{
  "norm_position": "pre",
  "activation": "quick_gelu",
  "fused_qkv": true,
  "qk_norm": true,
  "moe": "top_k",
  "num_experts": 8,
  "shared_expert": false,
  "positions": "learned",
  "pooling": "mean",
  "optimizer": "adamw",
  "beta1": 0.8,
  "grad_clip": 1.0,
  "epochs": 16.0,
  "weight_decay": 0.2
}
Rows from block 11 of a small image classifier, named by matrix and row number. Rows with one number within an expert belong to one neuron, the router's apart. Each number is 500 + 40 x the weight over its row's rms, rounded and kept within 0 to 999. All counts start at 0. Numbers have three digits each.
After each expert's rows are labels from the 100 images, of 14848, where the router gives the expert most weight on average: "top examples" is what is common among them. Only what is clearly more common there than usual is listed. The data: rendered scenes of toy objects such as cars, trees, mugs and chairs.
# router: router (model.blocks.11.mlp.router.weight, 8x192), inputs 0-191
# up: expert up (model.blocks.11.mlp.up, 8x384x192), inputs 0-191
# down: expert down (model.blocks.11.mlp.down, 8x192x384, transposed), outputs 0-191

# expert 6
router.6:591521536408463453551504442537563509492497487490530540547481489538501573454494514425464483465520557535501466523488516586461499464504520461519505533554445470489464428462550492551480510515443506512476507442526480434491506452493561486448492527475573503538454457489458495547460508465483500520586496477508568448526470479552489533519406442485507575591534482552508480513528465450515504454516476520489503433466422615487573468549499496518537550507467490470462593505457560514546457434526545560443489462532556483532429460505519462495494465488469514474475496516445535454491534536562506507
up.5:533519520531464514527481490501516386531525513527478504519507487517553472474482613462522541510525540599527539547462504558547540517448578419538481536459502505568528462445479430520505503467524567536469494511551470400496511491521513442507494523518524560544447444526488481493527466513482471499499463498447530496507453402552562503464496520431556504504483547504495458456510421459508519470507518481452516416514469560448422491476539558539478432470478372527524549439526557521509493484473560492504526513465541533534533573497549506484467465443494464541436530479508485447501486559544504536
down.5:539500507510542512467582534479498506535532489520655463449483486493492526497495527528437487561472510404503468458525469489524450473575474638513539484517453551455485505513497488504552440460462516436472457456563481549487427391475533562460525480517520497540450498476476487460471535489551548482509482540523556441461526603555548502467471483585483466493537426501487494481505476488550549472526574512503432437514492432538529474544522518481516494511504567518520431529476531502459452464545505478491481472553540411524479444440480560486510527533494501467506496509547534458494506525490525488
up.6:517524510450442535561446487474487382438508500488536515497507462525549460417466454457515549534454521569456536561477471530637520507466535482545499565447456490503526493453509500515437527549496562543466497481538547469469502482507508480499489536504468490554484562532506479468449516473539475516469464499455475516562503502559485538515546498472533502506512509504519494498506441518517475483525446533510527484485485528375446461501576524494470509486490432505495593421544479501413479479503570422554502436430560546562542511442642491519524491474496493553528500469477477483506531534538496511
down.6:567514547476560542493519530470451491508535474500593453431549498514451491503539511522408470505444470453476516475567470529543499477538392585514540511462493557456495514474516525491575508444503497420456453453562528520512478463487487585472509467517497483543506456483498486472514470461516525489543538535458479462458535613473536487447473477546502448485530425509455426500442496518560564474480553544485450488497522456561555511497509504465493504513447534546535380561462491525504415505531526477517483517509542455502518436469478524498527549551481517462544515519557590486468443553555530509
up.7:546532422516460583514377545507508508507547484521518484450512524574440450488489565529496642563503532513535529503573461440450469544563455469522473502421545515477555537504494577438525439490526566513541451478473509563478477564522488472516522498516470447488556577453529490433517517484535531448483494429471487539443453529477553522477546558534496462451508480564433542495525533536497535519456449534478548490501480447477430532462584502464490505525501429494531469549527497450486467507519446458543511455454512531507446489464493507504480552478474505534486522545511496511492524488441532443
down.7:490504459515557540502515530446480572557498593476493484510500522503428443555564477483533476500454475504520507508539555514462477440459498458455446525442508524528484505453586479487530493529532474558446476552506501484455585517474532522477538417482504473533490413527498501570555409503494537414469537524478507549492521461470547499465512506447513485531395517507510422504559464490467472575497495459452514531476473575568585534423457517546516549470539471533527482540525473511519536526464420446536595531517473508489485493516516490426481464486401491506463511447448536504572504473465496517
top examples: white object; count: three; its colour: white; black object

# expert 3
router.3:475512481589533497471512553472517465489537433482433485427513490484535475495466425577480491520554502479547556455495469471522479476470504527513445524464541530487476591506436511467503484470556534475509433503476521489504507528512429458512553524537428433520525570486484461490536470558591450515471504554474476505418541508557505469529531490470505396372486487412508499492481570546468504467501461480538518545564510419504480471464478446461476486515515520506588500443511510483442513511436594470504465556455575534494562472485459557519524540494541495516549494501597486521486481494497539505
up.0:438487506498527511503416509519528499482517478512519436494496489533491533465519544496422545577540470503523540464495435494509571432532500544533520535532496504507548506555515525524515609491517533524506434471545567466509532511559431493468503517465502482550478480518517483476515458516409512533514460498463473463475421561428490484483501498557529496552555476557519521436496547509480499361415462602545558549555446439416475473468526541459562486475434500556477504489496545509499446464472522563585496486478503513528489588478543477489489533427526501468513508514493522428466524507500460434
down.0:503457480445529510435413530504442506541532459522521521498413513452461557485486448490531528508499445579455554504509515472468478541537496528545504462513460466510569495575436485554509478492517542526476523585453487475521473497531460467561446563477482466551501536566545517436478482501508500551562489509494436561526502492500445482538531551493456537487524473562520469456457550481486508472465451470526534519477552533429446551529518451570538500570508495462475515463502519458514471545438524482440468539442525484443492590570519459434448490466558544445542423590490521432464536472428505479
up.1:453529477533523564519363497415496501501556502543591493452500440531496492427418505472506589569520455458481516507481531462484537535519482496436461517508463509517589530523497535468537461519538565525499440498515514487441532547529498488451559509429533445506538474559495476414499475495478533502495494504499487515481444492420551532478464471480478490557595489510487550488541507500476527542388500587551514503516427498416469556525504526493521541501520491581599453540489505450531529434499483603495454489474487472500496522535458503510456522479512459524504459466541487510524470493500536529
down.1:549528527469464489450479572521464512523472518451530512502501496502503493487484467468443419384546486465474440514478476473479485557492510539514481486490555502497451548455496489484476484481476484462492474470466455521515447591428466466464479493546566536495503524477522461507457547547548475433529523619470488546504531564570516570465512462504471479549543511460489457512483510480554483528491555470430442503539523451531488521493483473513555456497480518507530558458454620506500498500505477463424493598507544531417519557570487476576535501530585409517523446519484541543445443492569542471
up.2:435459530561532595546413487434459456495512550566560487512477432484484467490462471517488575535460527454441498519528538479522523535493428488503528451520432470487570526541466519516464518588546497534525492512488514524485539520554461529528494474425503495533558454528543517400458575533514491420483538519533414577540496511513485478481397477535515516562536539483483541520499479505494553483434517535490514528593468472427494497501511521512487502458539485537503470522508535449505476467511499574478514469492493441535541537497554506416499426523521443480583473435447493510521439512557447492
down.2:539486461502488534480417620438447517504517517465598493446542527471463517537509534511457480480472465565418430527502483516530412527488504550521494422456545545502510572489500456412452513499519493496465489552497472522494452505427456506500539470509525469515551511490558483470480497478534460450493512589505461514502494533528476518465571454526490441538388476515532489492497495437530521560489570565436404489513532465493541550514461438569509550529564556489490474446535539467477546491455474431476508552489510502475455515470526538465502516569524539499530489476472487556492475456569567467
top examples: black object; its colour: black; light from behind the scene

# expert 5
router.5:465528495545494519516495537477456462562534487516589560512494565442529473586493493554536510557478462467484492542525504463455502508563504539438477448472488542497513499502555527444469466460485501529532579457458479537458485542530531551543467431428490497452507499483476500476495461454468573469468509506519491530490531529399522508446578519522453447489515493519438523426511478458480499576504491489485490434489531491518489583508550533529420472453537523532506483562455466523574490532482389465489510551507372474482473584526487457519511494579534423561442487487545532517510495483420511517
up.0:458458501570496506478469502515502558499515558498549419496507489593428482522517650497512531535507577544573462486473534524478490464527522508535443487469506474506514527530497454509520496520531565517453425514484552499546552438506450464493547467427525451439482438530542471484524495545505483384508459501461494494483406475490553456509439493477587513522443471568557523469488513461448478485525480537528543553500509455510513541484441558519488528439494556462483453449514522550492509501504559561526537469556582533474500471461529559467477489450448533451492488406503471509491485505563469502
down.0:548461522440532483426564533426556535484478582408484480466478559444496548421486529518488427455555454532466482467474591479618465513573528525475515440513469498480484517534484434471470496460492482441474505564536522452555494470523572558510526566523446524590444469507476475590470462501474494527481460485503572496491526522538537524480497492490487515482496525543570532498499478475519472501532561527550463489464505552583446460541439513517517423511527499511472535452531551440518561483478538479512516505410487509441545502470474499443512541515503474563459545509473500488503432511458548499
up.1:468495393504489566561444490489481471492489545487608477513473513491420474528485513540466601498454452435456456571455554478500517466543557508497497548505448482468556435576433547457503549453469506474501520443522548596502498487544465504503449447447485473491502452531556480474517459460522540532487456416549495522534505512489437483539492524477524504534527441542538565406491542472559524515440475542537564508459494565458550483521484503423453544511511587508512484516524515562526412471474491501470471498515442506488540513439547499463504511512484566518511515511520508514534532503552559561
down.1:481568596535499468543500446433514492536546504548492457448556455451526544481468445464485488498448550563502508444523510579518523490488461531473502501530512579515473542454557506504549527526491522526485494499553531464445526511488440549490551526416586484541557506553456520485533544478460471501506542543496473470462443468472516461417533444463527431570485510487485509512534495500496465525443434568522457488523420483505623507439477511502499560445535515584547467547433425478473530481498478504517466473493463466479487479491486527560427464531473490535535504474505454556493423457472536591
up.2:489492470471515475535411458494547537480502554488541433520474446569403513527498613441518566557515521546535494558515522485501509481513515492477451482517483455528534529495452477559437507536526524537507459532531516441518534500560517439458525503523545509473460428470534519442473552488485487439500430433490503488488474488485528503525443488536515625548501574586515546478517501463492542508462441602529590491489460551435416541495481597516524544493476442482499477490523529512548490430500543575506560411492516513515494544534545539432488488465498531469476512494484517518508453498472467504
down.2:516525466516514461409530567460519521609532562481524539416440487353474539543417477466468416462462527515447444500510504501536458483558516596496450458530492487497442567469420423477561442454468531456532501566479462587472473446510511510528502552515485510520460512524482422469509514515559509501469490550567519480518496511581520491519532518469478497550509506458558559562545414488539486519547474471517412464527484492540475512470484530558492531527516538488501506428504514492500524508508466462470493529435510514514500537531462537497512462508531485555497457495515472495530587467488494502
top examples: yellow object; its colour: yellow; count: one

# expert 4
router.4:494461493539492533472510533527533490506504585498363447467529435470507466484485466476518472473499453439515498491469488458527518452550464526531502478513552489493515583532384490460503548552569488525528475566469496526526553532526461517560497498491444516497530554511495517487524484528561494437412492457511458508521503553523451519503534473449514390396382507471578499537496532567535494481492504502545517585476555411500502466429471532479533461492520472485521488492560420429465501542466554486515496550470496500442567448458520529469535489515464551530512498466518438533515485488443484490
up.5:488484527480516469520464500537524482442519487478508492456527512537459614541491510481459542554535464545527526542472441547460538451487527554457452474511521559509526532548506528573525535469531540515499475528511572455512565509516414428498530510473527522534498516539470474493456443539439522517602463469462453481451441476423516478492511466449509510526482503557515497410454575528554475397456410562535518522498426467477514531500508529462529527507430571565490503486492528492496467427460541599524455522491506492506495519550514571516426546467536514481486490532506470427414557497454486471
down.5:441492541536498486503447473480459476441480467533483588494517466486537545467518468533490547486548470497458550537472476520520550506506485502437512494491541487498555481563501455498536510495516477448457472534491518509584444555486453422547540558551496537560494523537508512396441457527436514561502517540506425509504474530461434507534571562529525458433540478519526532469430550498523484427456512524533518533495531488432500514497467506508543476572441492499425593477497565512521478534473491459508467492447458513521551533532571495462490544510586530497576438583454475443491416471404511481
up.6:452495522514502555499449420524518500454531520502485460530469478449548546457548431546575560558466488540507551495486483515480480465490444538519482444510476483452571549615491563547476443500518515534472490491518577478539531528557455528458437511415534552485500534552462515489431511446437533480566458522484474484538544562409529474505425503479470445508509471542528514520518556568561498461488512527565501560526493503474401518567494558515500439475509485542489428534453496462573495513533520588496483436485509450469426505506527498446530558452484501486504516537549502476519476500450453509
down.6:484518520482555468400498567457488581534490513437472525482445545491492498553500517463483427440506468538485473519469524534543513435551536502499521512508488501517450508553502398518541501505487517452416490597460462477542447451508507511533490576499492435587439507523491461549495454536477531560490505613450502475507517501497478494481553512504483476497492463509606468468494488486520446501503527465514495554449558461585506535510471491581582419522482517450453536459538508553511484558426517451487491548474485518490548570476576509496479497493556555465467432545449481465532499472435460513
up.7:528492477541505534599418439423508453507510551566490552490528440532476497447515573457482597522528490511491522527481548502509518519533499485460496516479490556519574486496486547483471550476462494538494501471542551492479500499518488542477540462448496512515517484513501556450491506499512536513511544457477525558472375480480523567470514517471520543432558554489527548425573508515542544523458481493518502496449460567399548441521473510444554577512497375551519539514495481508546559389483508504490475456468411464520488526458548470471490481455475526545508533528474462525510497438430562505
down.7:534536475509505482467495520507454464542442502462490493455520531456452499536446402508555449466441454514458485487536508468519461585493487498550610487502489542530466518455445510471476430515551467513509483464509541557481515533456519524476471491514562565520515489445442482503580523506499529524514508478536497462473582546525546545482498460437461496526499521549407471486554448449523563542503576510505498490504479523575473564497436492512436424478523487534557484517548507543539497537562459510499595480441481494454448482554482366503520547517458443492434557479530552512520542542555481459
top examples: pink object; its colour: pink; light from the left

# expert 0
router.0:484514500496567508437492542424426529503480548480444427419502468431450453501513486503493487529463504532459463407469520419556536535504534560503556431453517497535520530507489490470552467510533492469470441569464530493511451493468502536521511491511490535428475543515520501509536521566495488521461488569465493495525538548516570498503491560493453437474504546463529476533499478573502477536517546525531448567514523385522445495432452487514516398505532514510528443483608514503396568525513508506509513521506554529436579565520466488561476525475509454498497448463494464577495526515528450453
up.0:482514469509502557601398438455523502448524492548536475543503485467524547446515559505523563542540536536458505517543469528497536523443515507475508480409546508459584498506513593494496523456511510550547508425549579461493532567487486484508533500470551483559522504512527520429459533487478434492559541518488491574483409479508557518491505503434550467485512506510481499502473533514554545459443528592528538480502456497359519508523543460441508535463547475530498508497451516464494571446498520502491449390477429464524493506438527502479506485478466490528582502506471477500533469449463502555
down.0:563507550476495495496470511543501512555400500464426449539532589528446477481507489452458540406511473426541474536547475392413537485533608458494438513558570562528500486531512476475496538544512521537516492457477488530443528500424451449492512441478459486481487524462454495499493528454506596485523528540556536488465536441506485515524549574500463482427549589493509529467527466435473447520537547431446553519484461476537514546523496460507562439506488512527494579510497524491468498514481461501509486596488468461472467536460493496504519550469480472463468495536502527487491570476447538478
up.1:480450505510526571535373484479457564477508474530593470524536476525525518484503502508534572576455512517508502540500477506483542539533466535523569428515412459460563428536509546536453476539459525550460530504450541495512447459487534537487484475443541520427567435507520499452449525494481533482510501454532508529509485521472511552472414483510476559499499454501466538514518498589482525475452472511542512547491482416454529532594538519511563475418557451500494475510511511514549507447477500514471460455562460449526466490503480481469483469590471471394564494540550587499504522545505490535
down.1:504508505475500450393462500446470564571479500475479470495492550501427453495518415525511414448484479464427500448485557499529493549519447446561491525470431495493483497504480530503546541519579498444604443560450485488489473567482511535519413546513487467530563451548543512549542483553508445566493568526447489535525469494478487537520498459491491549552512460482485425513507520519534503550481452489495492536554548556546415515490522452517484483513488454524568452454508496533512453568475424488442492557470490499468537537532471401535486491479473533460516496528543586516500535499577462496
up.2:501459483497504555526406446490523544472476456564548471529468510544513513447499440593492578563543512542495482541559468530476555506510399474530497474483453491451560478508540595533483463549493521542535485456530521512513467531474542534473516485510510460523576522480562564417423532501512459472500488532498469572442526448477459526534462516549527532484509418544495527446481550535543534463429461509465527530512449538426516473499548524441471509517530436524469526491483495466485438431456522572536480425514444438545472443466517508476485516479444533429579557539525515478528471526468509469
down.2:537541452460428434510499438478528528510551557470505456532522488515464493474504431479463486454521554403541497518512522474526563477469526451487449624461514490427471446484466563485578571548442553447459439436558508556469539497490470473476467531531520449486491534496518495540499438488557450447532558521447558508538557517502445604492524515489541490486574478488529509538558469481525460497540513479452544508536441507508535454499528582443512550515481411482555535516465465536478497464531480488532492466444526509500474528437497463548586504456454478556472511455522498468499570494523519506
top examples: blue object; its colour: blue; light from behind the camera

# expert 1
router.1:440479482568490507473516508465504565485501519491396463452512476457482436496550488485534496521567471528484539466470492489522457574492484490537468488487575484546504583472387504511513480448495466475467488566527533541560506503482415486530554515537466529474523500556513533483566554538487412541452507460475478512490541502563443486527556525510505446358449547437498476485505531499455512499486527490546510568561527420515421491408498482491505494541534484496551451489536454479427568507460510468504494479459482529508563528478485530430488509491548528544521488543560437536521412433495489511
up.0:522426497515485521557432420492501553398481532533488495463520485450548544433547596569524587582510556466498485531557479501530500526500429547488467498435508525458520423513481547463379539465548453496551538478539604513575498538553539468461498528496514484468551525517511535472483529479474466526557481483555485538495487528501534507560417523506485544429489526475457538488469543516521560451511486512537544442488506465389500474556523484462453483522523516561435540484498525432533513443518523511497472424523467466498531487446467546519485491493455488495542498524549536472463470484495527495
down.0:454490523556516491532449592479448493420537504459476573561498535484536489509487439506468499522513480464493473565524459452477458485451558431441482605484538540573451510527476464497506587532423532497493525501479483483467537563530422431427508471521481510509444499499478408521542410518466533476529547538466479518502523492559483492443571493474496503496445497486531480526442423476498432521524578490414523525460506484474519567529462443511548430494455502499476543452516537524564503473466541471478550614526525531489499554498504456519531514515545483529459509469456472487498536434516555536
up.1:452464476507534553509490392482435492535535512542522504536463486452437496500557583525586533542474487467509564482554511521476512514443430527565517509520471451525493485524432541527482434507554541528482484487562539512476588509524498489516438505453532465489563496574543546453511485510444466501530535463505466579489443548457574453456390489492464573447462495501478418517509505498485595475470551472509559497512486454498427513529512521489526467463555458454573428521490529428573463490515492503503507519531549439439468514477494517465533492496414472496469525482505491415504525516505498549
down.1:524439504521453418447500553523504496455483459452503581528448508480580529481467513526473456471493468446486482511493484511490469551553502553438516470518505503518442502457501496510520437435504431452484511464488491514597418504500560509493524534581502576493446487445454449565471473541473489493463469480503602476535584530591511510508531489457498533429489550475517484469479519537552490482568508462514509473503518493545460524506494494512463421516458547505487553451510549552550420495471492494509544505513515515481571492542440495582520590552532436527430529527572527445502437528421471462
up.2:488474510503512516508433451514481459526511475541538576495526451471527459447435518589530536505537539438425481513516541493469480519484400419506558551459495459525533472447482535506504528515513453505513518422511521558539492549504559514514489512480550506450572472524535537475541504519494470423498557485483470535531454501498503496506400462517532506541455533521421406510539480557515569462441593508475483513521512496463519554543524457473513509419584517484468476539478506477528537516575389522511471472553435499465470466460469443480533515553474423515515580484520582517556521537533499483
down.2:586472500480545467438411508542532586548457469498530475501460561485499531517479382527435518512487437469512468487514477493458549481528507563470502435551457549482463471466598557545511418489481474484485492513531544525496479428390558574460521492496472541515489469470497476515460486500505525554455456472528581504501577533458464519491506490453447528442466517483540475463566557554501504502536453485532520552513452554500564472517513529530518491510491550551488510506500482449465457484486491514544468558517493455527526472498459465584470502528459530471412565516538540450477524538403475434
top examples: brown object; its colour: brown; count: one

# expert 2
router.2:461456440564516520451521525481464488485468469506451435448476522518460448519534487569480501487450494469514486448521451426512468541455523531472463558497585485512492534525439515474562455466483531469483459552487529602462513543464399554489503560563431453498533537511553486496561506508534504517470523543517454533538532495482460443537531543537478509431388534447503510514445515588446485528499505429506427531495513403524489518513488526486484499537492481488474394476532423553448565481534511474597506522461525558484513522498498524520517552468500562451553550512528475540500438503487511453
up.5:494481437477518545529420433445435415510559453563464495541523453458571566454525534531570576560459526561509578517539505586488483487432478494507487505426512518494545494530451532465449441495495491596497515445495524474474488523553494518530481500447559535510548528519470558372496557491500532488568515539505434579509426491430557437499464548452489543546490528491454459475524546550523517494467560470465496553521511521409477514538550495473481487503480486522439475502486540533515498467567488494509492440532515494493466536451495542468526528452490533447561501454489521472532483494528493503
down.5:527439449466534517423475600465445543476514542452547545462518501482518486482492509534486434459487483530444398457470544408534534507537521527479491405413499509511499512550453482476521494568472483479510539568445450558518447455496490493520466526568474433495427489517500433564484554537560525495427491554492524560566505518514467507513516575525465475511509512481550526500525507527503489533601548477501476537488557410533469474472446453586515542519517533503491542468576557464491552520485431459476508528461479508481522522513530540475476487502523517513479530508458489516547573423476478424
up.6:539528493533504566544434389522511484525528493540536538511435516531555420461440472564455586488459568478466497533541516470489551432555463474510500474493493518433520481533582558530487526590536497485582423486509497522505475514584495542480456506463495480483549518527494469418478514452481498482491515505535481526583474471487439533497453499546471537600494464558457568518519486549530452481429471510484487481534434461441560477515530521471479447475506480512481474525469457489475522452557492545500547447537430523453495520429458462465509562487511477513592495491549546502528469515458519425
down.6:517447483545485509531510505509506477506529451515541466426559561494538559424468471574477505578492571536551540486560475470504482468447531561481503417438467586472509423466506534522505395446526483493461551460543538476515507446467497519461544437519479533442482513474478480548496511491516456430479488524546534474501524505478554487567492588515454479479497491482433521473527510550499560506555490515510506475491469482492535443514492443483426515531591523550479447538549505427465535478513466493581413441501493465497506461449469541526446520459428432520544532528558552550477508543496572478
up.7:488523435529460605518389480484485503536583490569585500489449411545505533424473512450493607563453536462468540520519494476515549526501483507461478434455455487522615525456520522469456472483481514485535497483516579546469556498464545502461504495456497476496562505537526464393444521468504557449473498485485504498472505509468517500483530514463526436475552503483495595508559480555506545524415515518552527483504461550413507535475556492524484514472526503561502448536502527474479470457522488445561519457472482555564516454469575476458478464531465505519503512463470551533504521498555474525
down.7:493460584538469430509459552449514445534581483497497549439509471422520569486505463527492523481527533464491554492471547539483441488448491551503507393511502526524493584530410464476443483465551482465563470524508544496489448502527437499528498510471530553530537547577503498478495437566488493507502532507540456487488447557519533457489513478495464449453449488414512512525524506461517622518490489476541411489548524434493446542540509433547544525533578536523548493424512567470549527532442459450467477582506522486435503503532483525520441526498506457535487464496507479521451506438541516487
top examples: teal object; its colour: teal; light from behind the scene

# expert 7
router.7:488527457491517501492515499483504542500434500478483430465526538523477463486524529520458500501482453477536552486548493469548495503433467468468484489467526526528494567542408493443549513495584513428514450546540529555466521497492463466541511488544443488530531494492538482482489491535511381514410502457478495496484441499494481470492547535511498451480517542429518484533523512554533502505525508504507611537576541413501460462439507498494495569507514533545516444435533471512370499550445470435526566498479528525535612465441463562495477588490452574482525569535473448561490562487484472506
up.0:470505538495515599561379402491534486529537418559454483535462514520513447480448524537486587459585559500500487567518526515496482510481443477478549480492502496510560480479558528517428489471552489539528495473543501404522510544519544557476492542487545491535530496530556572451439500480506486488508550548485494537509532460482532537468453456473510496505479546461546455413480522466453581514410508477453576491505492534416521515516520529452487459456517457530526479533481501467532503471514533594538466477574493483536490488442587512499458452477466521508489492487484552470527416563487491538
down.0:455589464449471459460510538511443551457498534427506540542503467521473477588535512462538442447517431464475462491450482461541502567509507430466458485510591460519455530517518459452535519596509520451449440550410474578513505571452480436511518492535558474486466498542466416557509459537448539527528543525453496446500482476503506557466571465477504444540508475492509480547468520486495399509519545558500479537529517432565554545462448539545540495504464490470534539446460540546463484536521467450473523538494531585507535499552508465479583525533536536520508476490476470504519513480462491529
up.1:477514441497504487518467466480477481490555546539511564550523459496535559527498522476556511495498465493450480527480519505458496486508459453516572472474517493586563543548535515444508577554475538562466570506502479555464498492491507506528470540442571484516495545549511553475479510469492527484499532506499498498534463472496424559423556452469564477543479457513558517463547464449515497556508537504480464595491494555464528489473508542519513523449454490459452527531532448479446536492527450536485557430481411465507435504452591459466488480545548493571447546374414443459572514430518510452
down.1:471566521492469519476368468553481522567536430513546496542507512544432465576497465460531579505487504521558584542509477560441511544452510519554435483523471483488502453485587519530447481456534585478513436506503488543495488508488497470467416461490527485393520572526479534425473407492456457556517514528463460524543526475468518515474506485540444495486488486476535474524532490441455485509506445513528522457588509438513451548448572568540454507464482464488524475421472505523563484559489497539455537554578517531520496506528523451542509517505447505473481438524510470523475502509534520534
up.2:528543509511495496511443506519441484523529452508532442447560511533493486497500540494426567585496464516518512541557508518514490482423537464570474513490455545472561507497545482574485534538450496523476464544533539480493477431529448521493483481439472511443522499539572489411453519426526431478528463454503480536559473489515421531487469555506468487569593566475478432479566497487542550522517426484510625554533471457434453522494558497507509544473509448563538480468499480504448534528485554525530515473524528449502525522484528551483436465453504467462571418483495547511461532430502474559
down.2:460471501455500547548414444519535477490470491530455452528451495516496512460539528479621567503490562527517519541453489524511582499525534480528580440566446466544600387530485510573422470476532494568522523496501551465522525461585569469507438540478518503498434523494478558482493532474441534596479471456528521475517504481489503480583447516506478537455458480528496467536507478544505518443481462460562493485401481562484434482521564516498523437481544459493440518520541481508503488497531527551531424472571491437536505484460508508505484463433451506475456489533504485483494503544472486494
top examples: light from behind the camera; green object; count: one; its colour: green